config = dict(
    encoder_arch='vit',
    model='contrastive image-text model',
    dataset='views of escape-time and Newton fractals',
    train_examples=36250,
    image_size=24,
    crop_scale_min=1,
    horizontal_flip=True,
    color_jitter=0.2,
    tokenizer='word',
    vocab_size=29,
    loss='softmax',
    embed_dim=128,
    encoder_norm='rmsnorm',
    encoder_norm_position='pre',
    encoder_activation='gelu',
    encoder_mlp_ratio=4,
    encoder_head_dim=16,
    encoder_fused_qkv=False,
    encoder_bias='all',
    encoder_qk_norm=True,
    encoder_parallel_block=True,
    encoder_inner_norm=False,
    encoder_drop_path=0.1,
    encoder_patch_size=[4, 4],
    encoder_conv_stem=False,
    encoder_layers=8,
    encoder_width=128,
    encoder_positions='sincos',
    encoder_pooling='attention',
    text_encoder_causal=False,
    text_encoder_width=128,
    text_encoder_layers=6,
    text_encoder_norm='layernorm',
    text_encoder_norm_position='pre',
    text_encoder_activation='swiglu',
    text_encoder_mlp_ratio=3,
    text_encoder_head_dim=64,
    text_encoder_fused_qkv=True,
    text_encoder_bias='all',
    text_encoder_qk_norm=False,
    text_encoder_parallel_block=False,
    text_encoder_inner_norm=False,
    text_encoder_drop_path=0.15,
    text_encoder_positions='learned',
    init='kaiming_normal',
    residual_init='none',
    optimizer='normuon',
    muon_scale='original',
    lr=0.0099,
    momentum=0.95,
    nesterov=False,
    orthogonalizer='newton_schulz_5',
    adamw_lr_other_params=0.0028,
    grad_clip=0.5,
    ema_decay=0.99,
    steps=11600,
    batch_size=128,
    epochs=41.0,
    lr_schedule='cosine',
    final_lr_fraction=0.05,
    warmup_steps=1160,
    weight_decay=0.04,
    adamw_weight_decay_other_params=0.01,
)
Rows from block 5 of the image encoder of a small contrastive image-text model, named by matrix and row number. Rows with one number belong to one neuron. Each number is 50 + 15 x the weight over its row's rms, rounded and kept within 0 to 99. All counts start at 0.
Before each neuron's rows are labels from the 100 images, of 14976, where the neuron reaches its highest value: "top examples" is what is common among them. Only what is clearly more common there than usual is listed. The data: views of escape-time and Newton fractals.
# fc1: MLP up (encoder.blocks.5.mlp.fc1.weight, 512x128), inputs 0-127
# fc2: MLP down (encoder.blocks.5.mlp.fc2.weight, 128x512, transposed), outputs 0-127

top examples: sine Julia set; dark
fc1.89:78 53 41 48 63 03 73 42 48 33 52 24 29 67 69 66 29 59 61 24 49 42 73 30 52 39 41 55 37 55 33 63 66 81 68 29 59 61 38 45 50 54 56 65 50 48 30 61 36 23 53 74 56 56 44 59 50 49 45 44 56 47 46 63 54 30 53 51 27 33 59 23 12 42 61 18 71 37 56 48 34 33 54 48 55 75 57 29 56 66 44 59 39 56 53 54 34 58 36 54 37 49 31 53 67 70 64 78 36 45 46 42 49 49 39 50 31 74 46 61 33 79 58 85 51 55 46 59
fc2.89:52 55 36 50 52 51 59 49 56 58 37 47 42 36 58 27 52 38 37 55 68 39 66 40 39 26 37 55 64 54 80 65 71 78 48 35 77 52 70 56 27 59 43 26 45 36 38 17 50 38 47 58 55 54 50 64 61 58 49 50 53 45 84 47 69 35 50 64 57 29 47 43 58 44 47 95 30 62 34 50 71 52 32 56 77 71 38 33 76 58 42 77 45 37 50 81 67 58 46 49 32 95 88 36 55 52 37 58 46 51 48 26 52 58 77 43 50 47 33 47 55 60 80 49 43 51 43 40

top examples: sine Julia set; dark
fc1.134:49 71 76 58 43 47 42 45 48 55 39 53 82 53 31 52 39 34 56 50 34 23 52 64 37 43 23 40 48 32 29 31 42 65 50 28 21 48 43 35 60 53 87 35 15 69 44 43 39 51 52 64 29 42 29 31 39 43 73 73 44 21 55 33 43 48 38 28 54 32 37 60 37 68 32 32 64 44 61 54 52 33 42 55 75 44 49 61 64 40 55 59 72 60 51 62 42 86 58 60 50 37 61 42 67 24 49 66 68 52 64 46 69 44 73 46 45 76 85 42 45 41 48 46 55 38 62 23
fc2.134:56 62 58 68 60 54 55 56 90 44 45 36 69 47 64 47 46 56 40 61 64 44 70 50 44 58 64 35 46 38 78 49 51 82 48 47 66 31 27 45 50 31 94 68 45 35 23 56 40 32 51 41 55 54 41 67 45 47 65 48 35 48 69 32 43 41 48 88 68 75 63 60 39 53 58 63 53 32 52 55 72 65 82 24 55 60 41 54 60 48 53 71 14 43 51 41 58 47 58 76 47 48 32 61 60 42 27 79 12 54 34 64 53 50 39 51 33 51 26 42 49 31 46 50 71 68 40 41

top examples: pastel; cubic Julia set
fc1.36:26 36 39 32 63 32 91 58 63 38 57 49 70 77 65 56 47 64 56 27 30 67 41 35 54 45 08 38 37 71 67 32 52 37 45 20 49 46 37 60 25 37 60 65 62 57 50 36 42 64 63 44 24 41 84 74 53 40 43 44 52 54 28 48 68 42 39 53 49 40 52 42 48 60 29 56 48 46 78 85 55 33 31 37 30 44 25 52 43 56 63 56 49 63 47 38 50 54 47 39 41 77 64 39 46 27 74 45 34 67 69 46 37 26 65 53 40 48 35 58 43 22 32 43 47 43 59 36
fc2.36:28 65 40 29 67 52 58 64 40 70 45 56 56 56 59 61 42 50 75 45 59 54 59 45 44 41 41 94 48 45 61 41 37 54 15 62 38 55 50 39 39 76 20 23 62 68 55 72 15 38 67 35 45 37 28 68 60 38 52 47 70 45 40 60 44 61 31 40 33 48 59 31 48 55 36 27 97 40 53 35 24 41 63 00 52 33 26 30 57 49 51 37 50 48 47 40 53 60 50 59 40 54 57 53 50 30 48 49 43 72 64 64 55 38 52 44 72 62 52 50 31 35 36 64 61 39 33 58

top examples: pastel; Newton basins of five roots
fc1.389:27 45 39 37 24 49 41 76 31 79 46 57 79 62 49 41 36 50 66 25 52 55 34 77 55 45 59 34 48 50 46 33 62 68 68 39 70 48 35 51 52 38 49 73 62 53 43 54 64 39 60 53 60 39 55 71 74 11 80 71 52 49 42 52 48 48 40 39 63 80 49 75 43 72 59 52 38 46 41 27 47 56 64 54 48 44 22 34 49 59 52 48 38 37 14 61 20 63 58 44 71 55 64 66 26 66 47 21 31 45 79 54 37 69 56 51 68 61 58 32 65 27 61 35 35 50 43 60
fc2.389:61 67 86 60 71 32 61 59 43 50 70 48 49 56 73 71 19 54 37 52 64 40 49 58 61 43 58 53 33 62 46 63 46 46 48 92 37 42 22 24 63 39 28 50 63 52 50 39 36 63 19 61 47 44 74 63 60 43 46 35 68 38 51 61 54 40 53 77 36 46 52 23 37 58 30 14 39 26 39 61 36 51 52 46 29 73 32 69 70 58 51 48 67 42 60 74 40 33 46 49 48 49 75 66 45 60 48 89 36 56 61 66 43 44 34 56 71 37 49 50 41 64 61 39 38 75 56 29

top examples: quartic Julia set
fc1.2:10 54 51 50 37 49 56 49 27 47 52 55 45 52 63 74 44 56 49 73 43 36 31 37 41 37 60 88 39 59 32 62 42 73 70 04 44 29 37 50 49 30 65 53 58 53 57 53 60 42 53 67 76 69 53 66 40 50 56 10 75 51 57 45 62 52 69 73 40 53 27 53 43 48 58 46 55 58 65 48 17 50 59 59 29 39 29 25 67 59 59 56 35 64 35 67 33 30 68 37 41 47 28 43 53 49 36 56 59 41 72 37 77 45 38 43 29 37 66 59 45 39 64 27 75 59 40 41
fc2.2:49 60 87 76 28 57 38 73 46 39 51 52 36 40 62 61 52 47 76 58 55 64 63 44 25 47 58 60 56 39 78 26 30 12 45 44 45 41 47 64 43 49 28 47 32 41 50 82 29 18 45 47 38 65 27 73 54 52 27 14 42 61 56 63 46 32 36 42 40 49 35 56 41 76 64 51 66 47 38 54 39 35 58 58 37 39 37 35 39 40 45 60 55 66 49 54 47 46 53 57 35 58 55 66 49 47 25 61 04 36 63 34 57 73 53 53 56 64 55 64 53 61 44 32 78 22 64 68

top examples: pastel; Newton basins of five roots
fc1.372:46 59 25 26 47 71 62 58 78 52 48 60 44 65 36 47 53 62 43 26 55 23 66 22 72 44 45 27 50 37 41 43 37 84 54 49 40 28 30 62 30 76 60 28 49 61 57 25 52 38 32 49 28 30 59 69 44 47 68 60 32 25 25 46 46 43 48 68 54 35 56 52 55 44 35 32 49 53 66 73 32 45 65 42 21 47 42 60 17 61 54 54 28 51 79 48 49 66 69 52 19 33 35 47 51 67 41 52 53 19 41 66 49 51 71 51 52 32 47 31 51 42 34 61 74 37 61 38
fc2.372:70 42 50 36 73 32 65 28 49 66 73 64 76 53 39 39 70 59 62 70 75 41 54 47 46 54 42 71 34 51 59 67 31 46 96 31 28 72 78 62 55 21 24 63 46 58 57 76 73 49 44 70 55 30 23 35 47 64 76 57 50 61 39 47 50 56 63 34 57 57 42 50 69 51 65 72 33 46 53 79 52 61 54 40 30 40 52 51 49 40 32 32 66 65 46 56 65 51 27 56 72 49 53 41 58 45 83 52 44 66 40 40 45 49 51 48 74 60 23 48 68 41 62 27 68 64 52 60

top examples: sine Julia set
fc1.277:64 50 49 28 44 59 65 69 49 63 71 45 57 38 51 33 41 38 50 44 39 43 36 60 48 49 54 32 37 37 51 39 38 42 62 16 27 74 52 70 48 32 74 41 73 25 50 58 38 59 50 65 51 50 53 68 29 48 63 71 18 61 64 63 58 92 46 40 65 43 74 42 27 63 42 29 43 45 46 54 42 75 49 38 51 77 60 94 59 57 46 35 60 58 53 42 42 47 47 51 47 50 49 48 50 31 52 37 39 36 62 18 55 73 77 32 48 54 70 35 33 74 29 44 79 54 80 36
fc2.277:50 67 67 57 59 36 46 51 55 33 35 50 42 64 53 48 52 49 13 33 24 68 49 50 49 48 40 36 74 44 47 50 62 38 46 40 85 59 62 52 50 48 70 28 27 76 52 79 51 60 43 54 49 83 65 23 34 55 63 48 33 48 46 57 69 44 64 56 66 77 41 53 53 53 51 51 26 79 45 34 51 52 64 31 62 58 47 42 52 29 77 49 68 43 47 45 63 51 50 57 26 43 55 78 33 48 22 37 68 48 54 36 39 84 84 59 39 23 28 36 46 42 28 64 33 34 30 28

top examples: pastel
fc1.159:41 76 44 42 53 35 46 45 52 73 54 39 66 38 41 61 18 53 42 39 21 45 48 41 43 57 39 41 38 41 63 27 83 66 39 30 63 89 41 71 42 72 38 49 37 43 60 45 61 41 64 34 60 34 59 46 68 37 58 64 56 55 55 42 43 51 84 71 61 50 60 62 67 67 52 67 41 51 28 54 36 66 76 39 53 52 36 44 33 44 46 41 83 58 11 39 25 28 51 31 49 19 45 52 39 50 41 37 23 64 66 64 61 30 58 62 53 60 46 36 41 56 56 57 65 23 81 70
fc2.159:55 48 34 35 50 50 31 73 44 51 54 47 52 57 28 47 46 40 46 56 44 37 48 49 37 48 61 54 52 73 58 47 58 79 37 37 22 58 58 40 55 70 58 64 68 43 56 36 67 57 62 67 69 52 66 39 47 57 56 49 42 24 31 67 43 80 57 90 43 53 27 23 27 75 75 59 52 17 39 66 55 67 80 45 39 65 30 55 64 63 72 73 64 61 62 37 48 28 64 40 56 57 41 61 39 44 32 49 44 40 72 83 54 29 36 33 66 39 21 52 41 28 70 55 54 41 84 46

top examples: pastel; Newton basins of three roots
fc1.52:40 31 33 49 44 57 25 49 49 46 38 46 39 70 47 79 39 37 23 51 47 54 58 48 49 46 43 38 55 44 47 51 61 54 54 06 35 19 53 58 63 62 61 49 81 61 42 52 56 42 75 46 46 56 36 54 62 41 44 48 69 56 69 31 74 42 32 58 20 67 62 53 28 48 50 62 58 47 52 61 42 57 51 73 29 40 36 52 51 59 65 55 43 65 53 40 44 33 39 39 19 41 15 49 79 75 27 68 71 34 61 64 63 62 64 45 13 15 76 68 50 49 72 46 80 51 52 59
fc2.52:68 50 84 72 67 58 47 67 29 13 56 51 36 49 31 44 53 68 42 49 43 65 65 28 64 53 23 65 79 48 57 54 47 52 67 53 53 27 49 71 64 60 59 50 41 51 29 69 40 57 39 38 42 54 38 67 76 39 34 31 54 71 45 38 23 54 26 37 70 51 55 40 52 52 59 52 65 38 40 22 34 33 40 60 43 50 60 48 56 71 57 56 41 65 57 51 51 48 03 24 40 63 45 80 44 38 32 55 28 46 45 17 83 53 46 56 67 63 50 58 62 56 46 55 41 11 53 46

top examples: quartic Julia set; cubic Julia set
fc1.378:76 39 65 55 67 51 34 49 42 39 65 47 49 52 54 36 41 27 53 59 57 44 42 34 36 21 68 70 31 38 74 39 00 20 52 35 81 73 36 48 47 45 49 15 56 45 50 65 35 49 33 56 22 76 53 61 64 47 14 45 42 50 43 66 58 42 31 44 28 54 88 45 68 40 36 60 70 40 57 63 33 67 55 53 67 36 41 54 51 64 59 58 53 63 54 62 49 64 52 65 39 53 52 25 48 51 46 63 77 81 64 45 76 44 60 72 45 40 65 40 51 58 43 38 52 49 43 31
fc2.378:30 32 33 52 57 52 58 59 39 69 44 54 52 19 76 82 63 41 79 41 39 18 41 54 53 64 51 38 48 38 26 44 55 33 59 53 58 50 65 49 60 31 42 38 48 70 29 57 52 52 56 52 30 57 46 52 12 50 52 56 54 54 55 43 29 33 37 95 58 39 38 54 62 27 49 65 45 29 51 43 48 80 22 49 44 29 54 53 59 72 44 65 38 90 42 54 36 22 35 43 43 53 49 19 48 22 33 29 56 52 79 47 66 29 47 58 40 34 48 45 56 53 72 46 55 53 57 72